From a checkpoint of a small model that predicts nearness at each pixel: 64-pixel images, 9200 steps.
Rows from block 6 of a small model that predicts nearness at each pixel, named by matrix and row number. Rows with one number belong to one neuron. Each number is 128 + 32 x the weight over its row's rms, rounded and kept within 0 to 255. All counts start at 0. Numbers have three digits each.
After each neuron's rows are labels from the 100 images, of 14848, where the neuron reaches its highest value: "peak on" is the class under the peak. Only what is clearly more common there than usual is listed. The data: rendered scenes of coloured solids on a plain floor. In brackets: how many of the 100.
# fc1: MLP up (model.blocks.6.mlp.fc1.weight, 320x160), inputs 0-159
# fc2: MLP down (model.blocks.6.mlp.fc2.weight, 160x320, transposed), outputs 0-159

fc1.192:132103197118156112151146084183152096082153129130136117108121098099119085159159126153126137133142144125109121147114137150129094114156095179107083129124112042127099178128132073138065090136084136167107091120163092120132162090094164111093071136146081090107134119164133112149184106139137121186101142087106193136079155105140138174086140102124067188125086137125156120097117167121132194162097116172144139143054167115126190167164062110105131134094151156077155162107123061155166115179185165
fc2.192:149100112109114128079132124136100149136113137103092174103133135115133169114130176129140113150142150105081112111139098049110089150124160156148094108136182157131154173174119051192120153117139152150041198165131156105117119119091128119125122107099112099131118173099095115116074156082103145138138177120143155136123189145090139103181108108103156089162075120097065106097179086143072084145173097128175072177131109162114200121126134095172200148149130186200115153097128168142140147118144177
peak on: capsule (97)

fc1.163:112113119147161216150116152163147127150135119079117122130151158097143137153165136168118180102106168183106129126105104169130125144112126114092141115133101112107172114094148141160124165169141171118160113119168107088105104129093169117152114100109086076082099132140143192157142112105130090171128153058135171099133143138194125037105092133090151194078163193121151101118118130112131153044131099117158121131117121149135106108076100108145175097072086022141167031149126133141123158131130167
fc2.163:148122141131073071173082112061170092135170139124095164118135109151076111147140123131155121178150138136139095129103162135107106111091092115078154106118126145131104168161097158066119140091203098105116130125139165096151137073121168115098128089134156181131117124137144149155178129147158105132118154121125121142107131185088139178169112128174142121181036099132079060192118098104067063104058133162081123114123140084111158133126127160068180092178197136116148160144070102145108155130163142
peak on: tube (46)

fc1.126:107167129138118100208148145147090121094137122087145104153126186128158127124154179158128102208173058126166059205065155147118144102103088185130121149158104192117114139075128135081090126094058129158112137067093102124133097147142148108134150083099124121118148089135150158189141119113136168140134079082070170112135098179108172141120080163083146153109127165119134116135133156110096124147148140128081080166173123191108195105093122138116161127141138170134083123165140156147123063131153101
fc2.126:124154198137169143078044122087195156165125124161132134077090101069132154156135051115122170113134158118143146112120099112112171154114142138096134151155124048172140105133133131103132148154147119055076163113145142081136146105129146081086134078131162125129085119155116111144091129128133137146079110158199098185117166138175129130154147125097209168172082134169108086068148083083131134114155145137138158115110206087142175114166086149124091133161169133166118101151148088108159146128115178
peak on: cog (26)

fc1.227:059117134118145124124082102121130109152116118113117077151152134123161124181099109092115127134124131046097113115088121126049133100117132130077223134156134110093196139189148154142145139136112122132141145167148144189167188133153126056086168132088122080161121154046135083147149161135111163074120153076127109077110124137158181131136069110127034138175165105138094140173104119102075106168164142138136106113153081123161147105141147112120152154104172120163108161147126128086082121166183128
fc2.227:194088077146144069127110127191168120126171109116149171101139114081146072130131058155106101127119206123129165139123095206160142129102100100031108076124153129150087088167078081165059108072091151133114104157080144071121164098142128126096165087139134158067114161180168135095077119145150107151116075106188129106120108114118123149160157118141156165150098101131183132081129122127138157100130115118181111139123149107136147133169135135123155114108187144173098112150140155152136161100183108
peak on: star block (30)

fc1.128:139128167159158127065129103154087130103162111132127104092165089106141123122114187084095082125095151096120134115155112118105112156112090161120120075078146139133098119143076083149114115106152120123117048130181174090152131141100098091137171112125081217136171140139147115109160130135092043123136106111164131138128135150231086098106198143169107158163132141143141138156154173137047189112078170129098172120136154128073156152073122110106136063109115076131148115164133109085150168107172112
fc2.128:114100061148127182120114152142113137115103162206191085137073136101122080110146123133133148131086132063104141099172099116150136110175163084144150142129080134109124088112151109167190116187148117127119132123179208102128156130158124128125174165077087172202151143144107143108147127097147105119114109125100082115148058119125162153188143047145108103111145101127129127142127125081097154217131084123108131047140110129166115110104103111117102126091157085148170126109140093094152077087151197
peak on: cube frame (27)

fc1.183:122117175104160157106146084148146081115106093165124106087093122106150097111133114115104118155146122125206054112136148100121091115207136138096175147119149158085087151143081096143130193127064159170118128102158106169100133134139156138110104145123132135132148131118118104142107128082144104090199148108132167106167180099138199146159152189186097128165131116126095150090133162119197088105109154196237204146127108163151148098126096184118079174107144161114110087111125128131154125130139078
fc2.183:153136075104066092134113097079121124074118108060124213079162171188180137141097093157147137146172165137060169178142076154133112158119131149145149110098090152083129130123109110124120064148108119113144149148187126101177118134124133117100115199100171149088111171151158133071111105148070088092111083145188143142145109120127127131175140095077167166134126117140118136172131110081132113105199145084121142125105115089125191098117097096134111180082140102112154084072137164141113088153180145
peak on: torus (54)

fc1.13:135098133141148133134121162156101131079156151162176126146120147136131091104165143136093130138110075072133075101131088124151137171158176163101138103067130107147155116083114086138094109073081088187081073137102127157164130110149070114141167128117047069144115067127130108079152097149137220154105121098116159132114122162173164163118140126150135212135090105167144108149142111124147176164191061172086154151100136140129170195114162109116123152071143137164120161155073088104144094148131161
fc2.13:189119136130087139085099103099146138158129137075160130122106158123121129124081097161153126144106153101130101118074130086135093123097135094128059179040099139083202103135115128199166186115088176095168138141126118136157132136070114136134101132121180044161123184145076142102120148059085120104108144138120102127152161152086151141118166137135099177109147162091100122131125112094143095164129206139156160089104092137156178129161085133085141171131120170133204150099136167063140134165172126
peak on: capsule (90)

fc1.314:161119113150113080172130036117160160170154120195101149054210130088102102129111149074043122137132146164113128148169154147128126165081145116100119110105099141110154166176134119113056187128093140135093115110130100156073142175132108156181131113112111152137124114161061141117088153143153122140144053131109163140179167115082156111131126136187150203141138097121140078170140155134103079134109163139123111138163170146133151129105168169059061095093136174130139147161116149083122125141126132
fc2.314:126133154129093026171161200117132121107147118091097116164092097110087109155141144125131096135103130133166080143135139097123084154121121116152164088096139169106087117111119134104088157185218090101181089156137140126186118151148131137129130106087118144170146082120175160174120108087113095147106125135135085147140171154137108180088075119146139108151122103148159063126151155132143085084039133156023145092070104133058168131149138142109153119121125142139143173175082117088131088143139167
peak on: cube frame (25); spring (25)

fc1.37:133119120094111155115133083129155123179141107153129095156139114081191068106142063149156115110093144119113161128142166159124105105139074128112179129116120130090157112173157172188142162117179112172131132196077118163095065126113168141121140071152134158125083087125074125140128091125116082137116157094086123165100108133119124095151170137129133194110177110071179126102106229175120101148147194162110091123145086158115098147153105123112155081096124106067148120122112236121140103134153169
fc2.37:194164128147158126142157214130112054175144155097126127164184066163144136134143189142145163117060109126114143149137124174178134147116194171103130055145097128142107116147160090149122109084108154157125083141110163114047162136201118166159114134116130113121144168150110086102130180138204163113139115144139138079120153075107149156101080120092090124089113118108105118117101070157132154074101120083153153107086099107092133173162149135079115145164127139128170098079131092182087140125091113
peak on: octahedron (38)

fc1.72:087118129100163173131128115105110108189090157094163094148143149114184114131105068095113086130115110146176147163160113068067060108164174111089065173188070130137133120161127155112077145166092131067138140104104155159174128092142163115120140125162134096132079113114152129116172152130137138091069166133143117085103161121161132133128146098117144164136171166128181098166175095064132056102109135146154185069124209129129134160072133138166108120108105114142146093077133086183142121158141172
fc2.72:157104136164178064140139117151131145120174088103129125097035164127100148137129131150153123163219120170060162114150094132154194158107084116146164151132123181118093148076170077067146105110175105127130100163136149100141168166115119151105129086113115125136155127119118114114129140107134113164172071121141142140155140125139128126147126083145145102079124169177093102116096152183069152120111073124073056109099102119097078085150115101126143172131200104121112082121057154155058093152155159
peak on: cog (26)

fc1.14:086165132142116167133115096103111159098140077195143102085063124110184098073191151099080134142105116179148137104142123125168104097111124114144117095160162164123141162097126157067074178111124121157085132138141091175127130140124133104135111150117160165156137114169162180135146201173126135085134119123136098142103157143108144124045161151158166093084146109147158157137122098219143150186117137157124129090085108112127120085130164128101172140186117069182111058160168163154134194091107174
fc2.14:090157112139107115138159102088108128174100179135111159173118178121142125130101161117189127103122187155098213093143173107145131156090125177130157156098180084159117159152079171075061101109116023136143140099139119109100090124108096127068149149178160131143151133149140056110173121162112121094093089182121113195146156122118070105099141143171170089112149136101169124084094163120116095160108135063126142191098149148141153069125108118165145163130133138169103137095148146142100155079127109
peak on: cube (30); hexagonal prism (27)

fc1.202:099153092104147217096127145107201133095132157156116102126186142101049093104156169136141049106162143098155167145130127111138125129106077097144120121106215080128174120120101173136132100122156149159124088178162158112148147187168117142174136089173129150130112115096102116106155145110091158137122131163128109132117170111075166124137126113141158083051157146132122137057071109160102141149086113176153184124174149148186159073117079099130078141119133110138134094180146145071155089099116102
fc2.202:175141161093098085123131128107095094123134143160064110078158154171107161186127098126160113171131107148146148076151136098149092048161057126130112157104155144220137116113135118106120140088108157058127173161099146129101069070051125122118122161079138095137135142107142135082115165120132111132133146129073127114118141052124158110086080151106138114137110127161115178090108155112165148035163101098161170154137086159130077143170163118125139107154151179162140120130158104062153097093085111
peak on: chain link (36); twisted bar (35)

fc1.8:132104105156131125062132082145161088102176094211118109134174127132126124151131164151113184097160113061167127140178138172120118148177143091114107136153097133130106132193109103141100115140093142178160116143172100141146142188087099153113160143050129059062188105108133158102051088115092071075142090123107157136136099144145139090104159168104108170100133124122064131143119169085124113067071163075177132148118155106140151164116082110109134174134120100121163125109128117124089116082107180
fc2.8:169148160175044101131174133136158132090110136093089159079137175131164088141113101125095120139111063101065121179099130124080083125144141111177112151096166104142148139155202119202159032103139155104110113191163169130125146152140165134106149196086117132090092131070159158127145111136077109091131114124131133111174104164146122086155159119079160112115072156095143131153153098179141166081104131103123111150171177135134169139118169103149083148142148074087122120158097167133151152176153160
peak on: torus (44)

fc1.152:164134088148147079119134108177144121130063100136127093146104110134083099110162142158160091080153133152132158147095072147130078137192136136120115111036164147133148123088198111160114132117112156103069123146145173074135172132097131104167126078092164128181062084112090126116102165123157188180099159100136146123148129112113137154194117171152130119186130114095120127086098100066135156174138078150115188091121117104100146090163128127093103071140157120067130195114108090097131149126168064
fc2.152:114132085124128122143156188157108148222105131134049153102133125127167133167156146129108200173183151159151142128131116100153121127126088084086083124111164141223118114189095087123079095114132106115148179166163097167161151083104077133062134131113092131118135158083151135114185179152145120165120119144116164066141088171129151143131105099114134135158172113129158129155111168112098139125108144175122107133171120106091157074212104126141119088130115146099140095158104076177088084178100087
peak on: star block (31); jack (31)

fc1.154:107118132122199140080172130151075154115080121118147070124128084116121150165104077123128093160106119039109171192161082142149174163182106095174092077160132169139157123107063094162135133135107124126135096150204098119160133122162130139104109174105116189118106142119142192063103117191116149184122137117112133132094138154090153153176133112097093127115123103082181170073078199161123115124119117103173158103138141113127086116119119093195122100161175117138102167113129115088125102174161122
fc2.154:109089068174111087117095137086106123092191118108099082105127085116165170154137105105111152151133155134163126091122097190080124143120109124119180155123110181077155185100116084124183151103119087053106143092085109145131162152127153103084113151153156100123160111155125182171134127148129134183091079121146143122100142119221221104123097095126179148209122139129123093149142122168093074096086125164142179077146056098062144153104128144119141149161122124176133108119132138117124134102149156
peak on: tube (58)

fc1.20:077067127097098124125112159186097115075111117108139114161190117133103145137108084156107108130105088147164109115164126106093145094084162137129157088174160118162105152159105154076088178176150106140154101091126107071125139118129125067159109143158110162208145129086090095083094112184178101083158131167199115145094196142086119140163179155112103159135143149123104145130156132131112082106134091091124052122062113107151081096169149138103102112143136092101166126142139151175058101077178110
fc2.20:192157146122135132179160167136074084123132154104108139099097101112104123091113157094125085139147141156079067137120136123164159140138125126134101149107078096000152109143118166125089157126100072145126130152160136116149113150135116122161144128123101153113149154217080151160130182085031134207107182135058171118177137122134145088084072112122091140123109114115106137110157098148124165103081088070157116111126137184119161136134092121161164130110135139174154120146057135130123192141121123
peak on: tube (34)

fc1.318:083173173179112134180136081108077113064176089095105103158146087117137102170114137118119124132162094142153121121123087122146162103115173146122127121129169131154165167098143162122157131086157121136080105138138091097107102203145153124105110105131147083081084150142139118169123124072125073127171094151119163152165061130167128117082105135171136173109139049096156060135122167167133092147117114100126062167110161069115145101119110052108160122110134154198145055082075147103088104104155150
fc2.318:132076110105173198193167090119076109215109136164133135153148138163138138149122135133170097135138134158091130127188170116160121129103126070127143079088127107154158095163042088131084098103112101124174139081163150152143187134147134194120171111143108133147166098102101211116117127121107122191136099142124152072106134153143077164131092152172081085122116171105115097151133139150126073121076151119134131161141078090088071141192133152125100102109170136130156158159084165117162083115088113
peak on: spring (58)

fc1.251:147143107069153106098142076159133151085137108143128131133146092116169198100154152162152134158158142217144088169154157069143126104150097130144104096163107111147117131170075131070098109083097127151114141140133185099064175162137110157169089139126125161136138094151116116145087125138148131100191122160124185191119102205125095132088153136078130155155118116130099086112168125133104118137059100147120153151075120148115091127163110041161120152142136155150173126137076052146149191104156193
fc2.251:136112139170129102092106172114199089119173129100089100137091168104124135064138152103125111146098170121146150129078153127151120079134124074117114131063157159153170174157137129125115121195155088122138155090103066118123098113141152105052164119145091142137115134136141124094130084096118140192106124137105176132148144122098105118128095082189151085134149136089198109096152079081166181143145132075181156088187138163132185138127173158135109062142136122142157124099063180166111134063119062
peak on: spring (38)

fc1.233:174120090181198102155177190179098164183102100164126110068111147113117086114165183099111140140134171134158143118151100113151096094086127161140101122111119176128112102135127197152105161143120185083148077168100108109072111157140084161162130085125102168148130157078081122100157208100094149115097083143146102183112107130122107173156107125177130102116158133080176079144118105130106160124142146133133129106109146054086116134114141093046159142122115151062142134147195151134099084104129158
fc2.233:131130105152149092159111105170094143125067130181158110122075109158086082148066078129102147109126135126121085119133163093143120120121086114082139110132136160152123115145038118073133095174155162143144095156133144168141126109078133078091166109125136126109149175081099129137116114163122146095164133107148180136082074087134206122184084182107094098114142143154139122145156134237163083175133164155141110129177135144099090138143137147158078092088098123119088122077061167185189105113110117
peak on: cog (56)

fc1.210:146135129236151139077156166144132118134131146178041158092199074134096131112134090115143170082125167114130119171114056123153128111056114140088111079187166141114160104135111122103103130185130119124164137116137125079155170165135072128207119125129131139065113101124149138157097105118137101150118168125155143160150126157144101133074089106096109185128101144085122084161140162052127157131107174153139088135085152084113158101141168138110153086158160089116141141134096050078103135135143118
fc2.210:149077106071122162142113074154105110151137086166147121136098127139137120128090137138081141147122123127129145100106122091173116170131072119132076157089132115141173123113109130156086112178126145150120066099105176179115127104163053128142128116117137103086167180153138156108121078087127133130114129107118039185153177125106171137114156132167126110140134089191160136133113177095095134178186132056074197113148146135100124232151152132061071162166154134107101086130104096124176134162136173
peak on: spring (48)

fc1.25:145104130173104131106114159200059121092147128151092106148124098123117164125165168148113044196151084163127103072151104084142129102123124214040141113165090104159125093094120119140087145129141121149173116141125149070128071191135142094143111146098176154092103118120131124165144135106152155101064163131098185144118169149140131147126110179078082112099165112166116134093150143168132126150203193126088106096095139143170089145127143139094173123060103133175110165155104153142096125146091144
fc2.25:102152088103102123140136095111146128124133155101135104110082169101062126118114146079117135141191100211136142176115165208088115121126085148129100123148105198161069106116133135101098148113151114129116134111081115186109137058128171172072167062134154104129139162150164115132094180147173123125164177168161083145103094127111079158069106184134152123134093134151129110114113172143169113121050139107069126116111064117107154068134137112201099100198163111140145144131159123132153142138168097
peak on: tube (53)

fc1.84:143117162121170092160114084090030140151168165138128070175168104114174170138122143114090100165125130101135130143155148063093117095149151162103136170067146104138113158146124073141120067194124111151100130149094106090091076175138149084115163125123177133187075156120114194097163151113127140167105120051136106095146109112091137155051126145137115110084201095126068196118144148132108099098131111145102125147069112129175122150166140098115146115125108134149111112126193113177110152093111100
fc2.84:111100154153121091138128163116138078115087124168146189111136136157134122178075089137138140109124090161105140080123135117148208152158184134086151124144128144095151146129061170098178128124078066095215142123111166180190116089181148177124106132108117122112193103225093130133072147127108169112135132173101097173151112072117116108199127151157097137149096114135168127138182171135137098133094123120108167120136087104101109161097164114119144173115099093118177148095102136139092182082087134
peak on: octahedron (57)

fc1.252:190139124184170121117127153104081163128136120083118118048115135145138131130108085108109102116165138119138177126094018111099134151172073156133107127159141124166110136118120097144162136165165100105149120134164141129094153139131122161164082175185169093147166095104084139066085195114065081099155090152161139150156161102129151139068112159178097143098160142081131094125145118104167095176128129139113109103116148163118138110105107150113117203093140082151119100212189156130117203164135109
fc2.252:119114154131088144086097151183126159177145135065146139127171138049138139119164169148125181121150143139122111142170152139158097164121104180117109144086086115082148106092136134090120186187109161148124099138071120140145080128138072110127126143122174162094123189137109067099171133118164044070079096086099086144047138146069112149086151114122138117192104125093091105147120114153089043160105106133133162184114112128145137129174086134163136120168136128126130142131111107127115126146186209
peak on: chain link (48)

fc1.262:083109158092160104116081148096123158138099118173116052126063108159135025131152102116144150130135169113099163128138158122119087164099102151163119138170138123175178164218073152196098116095060137158141095160143105094141101100208161086140175061095183094091118118116162136093122109190119083097138106132143143119163063140121112173148124151122105125058116114144134107153100123107146100142174139132131146077113160136131138164112106131090108125117145138157170177161087082145141108116165136
fc2.262:185168108122143108134140122137130115137026147065134164215144149139125130115127111178163165139139111088168078121117082117088130164132153132170130126145161095113098147074122118131131098089135102101129178163187110145135088147149091121139164150105149080130098149116149151136121168085130037131141126124079179135099108119121119121147075097075149105118131162059123078125109137195091171083136061139097171081117082131176137173148114086107056137166156129076141128056160133107122128164106129
peak on: torus (32)

fc1.258:148138127145138089215154177125127099172136114105106085195104139108106115124197155127083176110132112164130099103111137114154107079162138198167152149128134130105096117127078134162099108145146095137072110119124081083092131136066171109097082145142137139092163071123113141128106108136093157137111128122158187128101148140191130101163113149101109131087134137129121107139114101111094160115077154135171135084081080120179085083116190094088131096120148177139072152147121171217113101192186202
fc2.258:045121081129185069115112075149224101086132133153150138065132117148117120115019084108150099113158146117142069123170167168100124152157103103139160159124138098107191166162162114108095107109100128152135142139112157126130145167150130109212132137134077150071103147143089112099173100188081129172135135139112091154146125098142178157101119143140148123198120113111083156097177092140155113132146098127175171127166121133085141137128101098118130087139130103141178111111142070115150117065119078
peak on: disc (89)

fc1.97:146116189075099167139139065148116154120140085145105110170156117172137148142144181151104147115098102068171100130132167139099152153144128088123146146111067072109057165183129051140130152145085175096159146077106142125177079163096130160112137130149173139102132072080097084177108201127091128184115180106126131122145151148145134150108156133075129122145156172131119137154097172141129107129164120062114177113061158157130161128054168156111104153089101162133087089173076129138116161114107108
fc2.97:090132136165182112108123135202119165085142163146150120107100094104138131212103120147060065140162146136136153149097149092081064148122119153193110091141087155140117123184115157108085151162178122207113127139092103126134119133075096061160125143122128150080112099155132120117117116113141127100158158186150131148126105094159088163120107113150149191139132156107153129122164149155153100138131201096097164086117151119108109081127127128109147158142171183160056138122137080152164051066181177
peak on: bowl (91)

fc1.273:135128110156120109219147160133147156107128158133163125100091157152104151144111116128159082101105090104098194089138151140131081078185155175169159109135131135164121142164118153146110175110190168107068120167131144101120154107119115155116143087146134114140140162136181149117118143127163078081182124068172118135087131094154167115089101213173115115115106128135115131078077135105130166122161165046124130075111105098128091131086171123188107153114130119204119098183128137206188125067131120
fc2.273:144160117133114178109050101120098110140100099103131129114166102134196193102069113108154166139111110182131081122160120147166174094099174126080097097140127177102119174121090107120124188157091126124177093082184012142130127158130151165168110167170114108147133142141120115136149079089105187128145105133151113156181196147076121101153149161139153109095158096108123067143119184097145132111112097131087147132145105139132139154143087149086125087146115222135115119107187162091090117127127139
peak on: octahedron (32)

fc1.187:117098126149137094143118182116093117104139084113118088042166151145127102144123173111117096174097120128127148141134151137149116077130224074158123144203098156117166120115132159111078154092111157091089102118083124091137105068143089128155130123164101130121102074104134141127106130150128114114110117125125170155141119138167169064116080109223136129110142249097167120158152124108185129125117132173108124125116122163072092156067149128097155079175182155069199131115143125108142110123153146
fc2.187:116134064154138089224117126091146081118104128176129126146128161109109095164135152127134148125115118177155075141135172115094177159125105198154139130133114119155099105143136117096150178122154140156111076093091165132135107122141085134110123146110141106063154110097127116112125049142069130195117098119116122102117128066158157177202138139090148200114123091117110142130105181164213093107185102090111088147123134081144132085115152155139117142127127122114122088100169116162026077116064122
peak on: disc (42)

fc1.280:160073158169078079159111044146051100174163136146118118124123121127155179120107132114106169082169116152146182132109108154161153128137143163127146174124134147117088178161088130139085140068131143130136125105094160160169114106108082125084122123073142084090094075119161135174145123123049162148093120054135167108105109211149113134080133166133123183149106151140132097108134195143158154074155106063134169111110169143076144134149086115096095113114143179117112152149149155155096176116083153
fc2.280:083171119097176146121172131104157164117146139146143103162130173142133130136114095073125083102109092137114140125155148117122130156191112151128145101161105085145096105137160138116127114201119127164138098095142102045129111087088152128099099117143062143105144118073140125101142188162150132128192152143090096194148110100094184212156109130113169138187129150148100137108160130158120142118133199096149142089143157185090129162152191171160045172147125134120114097177059082101108073071125137
peak on: bowl (84)

fc1.158:122122157148171142128097115110089094155135075141091076070112111124088091080132126061059152133078168086138091090115117139128107144147169145109148116084125140118118154116076144103125129094136170083125083149149120087165120107142132138158162153129136134176134148206158098120117126118149130167180102200197145180124124070151081118117108092127133167098169154155146085137133105155172058091061106174143098113159137096126107094104101082128091103102152044157188142170070118120072134095142130
fc2.158:076136125130129158089148154083145085075183120135118133127069138101175103090174152082126109171136112144129112141057143091152128086048081123139140145155140103127163121121140170099141133145109125098183193072128147072141109137131138048118183104158141155100126096097141138177161131125182081134064122103123081112086138161161115146111120122148126133157076108120110139126121145148158112091089152111105145125142063030120112135172147175123133083145132144165145120068176134105234159140128091
peak on: tube (60)

fc1.31:161120094113165057064139142107151147118152070194101075123121082135151122147080081096075122086146127102125147095147109136166111145097177104152120129020148097084106176183163158102135142173081100116086132146119130183165113110126117090119103116139152104136171151148095115099120124167142131204108144153153095133128088156169143198129119087136047124127146171122126097122067100099100113125117108116155173103103088122197165118101136165175130079139150182107121103126146140107122203106147122
fc2.31:085171160114113162205147091132088123067117119077144125137172172097148147153130129161102125192129108137109132130113111100054139118106128129107108121199090127132140069137087152115146128114152105089116122152133088091145169154102148129090120051152099163153140094123152133165177199087140127116159110160158181172122139115041099087136144110131153167105125108134205120132162167198148143106114181174099076091125165075144108090122088152094175153136054103142106106136193153121132123121155096
peak on: tube (25)

fc1.312:063148085101132141105105128111150118187102168098152048123112152176134152170170140125112116195134100104139099132116153116139103174180158138199063127076112130102111123081151147118066100147134159092075086124071207141106168109039138144124134131089131105087113109165158119130102147116124183132105121146166118105090113115087142127133094122124076149137085170095164105142144168073148124092138096123050165190139129133112123147143233111092079108108153136132118138117103125134111096126086148
fc2.312:125165145210097159189169090092156132137130169135090121105139115120197126147170136142138114115175134144101115191139144140099121121065137123183184108107134191089094125136127158142127167127139108127050143151163143094117086106099089140160139140144071176039125116128140076159107097147098125126118115108106175135089105163165127192116149118126142128117112118099116084106039151167107174173112148063164202120082160137135141143068096116189133134124105180133175147097118165111116089149157134
peak on: disc (25)

fc1.91:092181113138115116200123113122069173119157201130132078098114106110080117142145120186197151130156171158108124183070123106152196135120128142162125151149194138150113152112122126087169203127134123126106144143172157177084149161134095147151169100105160135084089107074146108121148106153071128119092125124120170119076122121111084143207151084114124161167094129097149151106109133126134114192153099156129178114144139114165140044141158115146088152079140130090190101117203136090128085135108134
fc2.91:148149076141160166073165170121107131094125125137101142178128174135124172143190123136124193158093160125107102111145095135120127186098160064105164132071152109081120108137141118151047161108130106114119196127118042079169089105107129100132126162138118145150125184125086141097091102155126161137164169141173147104190117143110110101090164200106165148149134093183175098163122115175110103088062094158116123131154153173088112188126103131135138131171154130146082132064140139184117110127116074
peak on: hexagonal prism (26)

fc1.12:087089147172143148093129143176058103121101103084138155128137130166179090119178163155152172161085111112127084184082186062139144111090134093138134160183155097216122086061105177144136073093102077141146102148075125046105151124126142109130159121067144149144126169127103111155143121090116095074153151147147132164080173126151146127160118133104094160121130120184103130115173124112127132168108156118088079108156115127127137107108119121168137147101176182128167069168107144181119069091147136
fc2.12:192191139157100063179144187142142138135133161117102112179150145111095157164079157149145120160122159124143120115140126151140104132115119099107176146125191168151118142180161158110045126179192161094189154139138161191139047190098172120133131120178114120146142090147138164138085109160109138153108141142160160136186170158084116111089105089137127116151108083096173148180173148173102099122055083153108116142088132140141155119152119161069154112161101111109111166156100075118166101115132169
peak on: spring (27)

fc1.240:171129116106138096093132113127110101156185087149096151122125103113110071092142124151084111126174124116140103034126120127191124153147114121081136065118126112118109146133093145140117233142162078158099095135153140109143214154109127160121128123117148155088160147152103191100088153146155147153105151189075068122107156200135171111130102140127158158136171068099086190077115185153063102155086155143125123112133141132101157152170116063125114108133102123110135154156091164184125134129180085
fc2.240:125165185133088110143085128155117134141106110030162092143134161085123162164116120116148143176086114168097179170094096092099160072105160096133173128120128194136149123138141083110179080093106147120142192161164129112114107140112155070136145116167071084159121083132110108146146127085119110116144073105128160138140102079104115143118136114147068097129121193154155092166173088081149155114171102168123155133071081063200118089110094159162163174151109118074117120124144107093067115107152147
peak on: spring (33)

fc1.290:106105134084109152116131136171132132154067138178108104072112096109132095152169038138078180145100171084117134104089148133143154147142181170167104193148098176046118131128154128154137144129123139158099145074121094182179166103084159079050081140132157130111097111164175064106137086117118157166102164107144136138080103168118136116133095106151101128135194117091151128101108188091125090138127130118063079194110158096126114143144102178096141138083146102101167109130130125093145096180137121
fc2.290:208055201198093150074135176142177136147142159112084165124190125159148165100097085167103162084150164106106098139119168113156087202115151185161135098129142136152108095092109105139063120067110118107124143156123122166132094126107143095141127091074104084147170172085103133097092121130109139082121143095140123146099193154136192126122120107124113117115030148131069128136103132091176129164174109144116120129166124160126161100110129106121108167097152150116067116090108091151154162139110156
peak on: capsule (71)

fc1.23:098157167113150126089105048124096163068106106201158065179183112118179129093134093098115113089141111182115092127176103153091152082154099181126127119100097102122128165108130094138117068138104165088072133099094109139143121129110152173147073099099105148114147114131108199183173144148121105143157131101152139116155144098157099054094180109154134118132146113135110146124153130123133243172191122083115154136118155110129142166110145114126110150102142113158150112192132058163172117153077131
fc2.23:139148110136147115098122101147204154123154145130157054084113119101132099042144130130151141162157098110076123137139133104098095058100132156170133143142146181155180094188157160097107109119114147144142161110119124096156172101099139057129161095161152120182081182194149187118132125092125128114090135141080096143171150097128179162131052147100086125142068145108134106109208127084131097165175138119176171135152132141146144116104106107148138177172135058121148152145079109120165083112146179
peak on: disc (48)

fc1.232:141112115170151129144197114171113164122159115117114133146180127123181122158143132123075111174104148108126090129182164143197176150095078103166105120112157135136178131111137115071164142131095155098123099092091123147113128180114107135133056140117149125162142095088068079092206145078165095161090136143130151162147140114082107134078104123119133176165192127066091071155085120129117127117193096116110146145074157173205114141143087124102132162108190183090152136109114103202111109146131150
fc2.232:122192082057201123093101153100106122132080105155081152109162086095149101160123168112122079133142146149115067107131117145117103122138184167108186097136158089062077139205125061160191111132124172160137177133116144155136080156097132112096199125119091140136124168112128122148063067152087180163093145153111189109157129124150140111151129152167126163102123141056101149131127122101091135116113107144128123111168161066129152118111088111177169109125105126148109151106157127099104199087088104
peak on: capsule (31)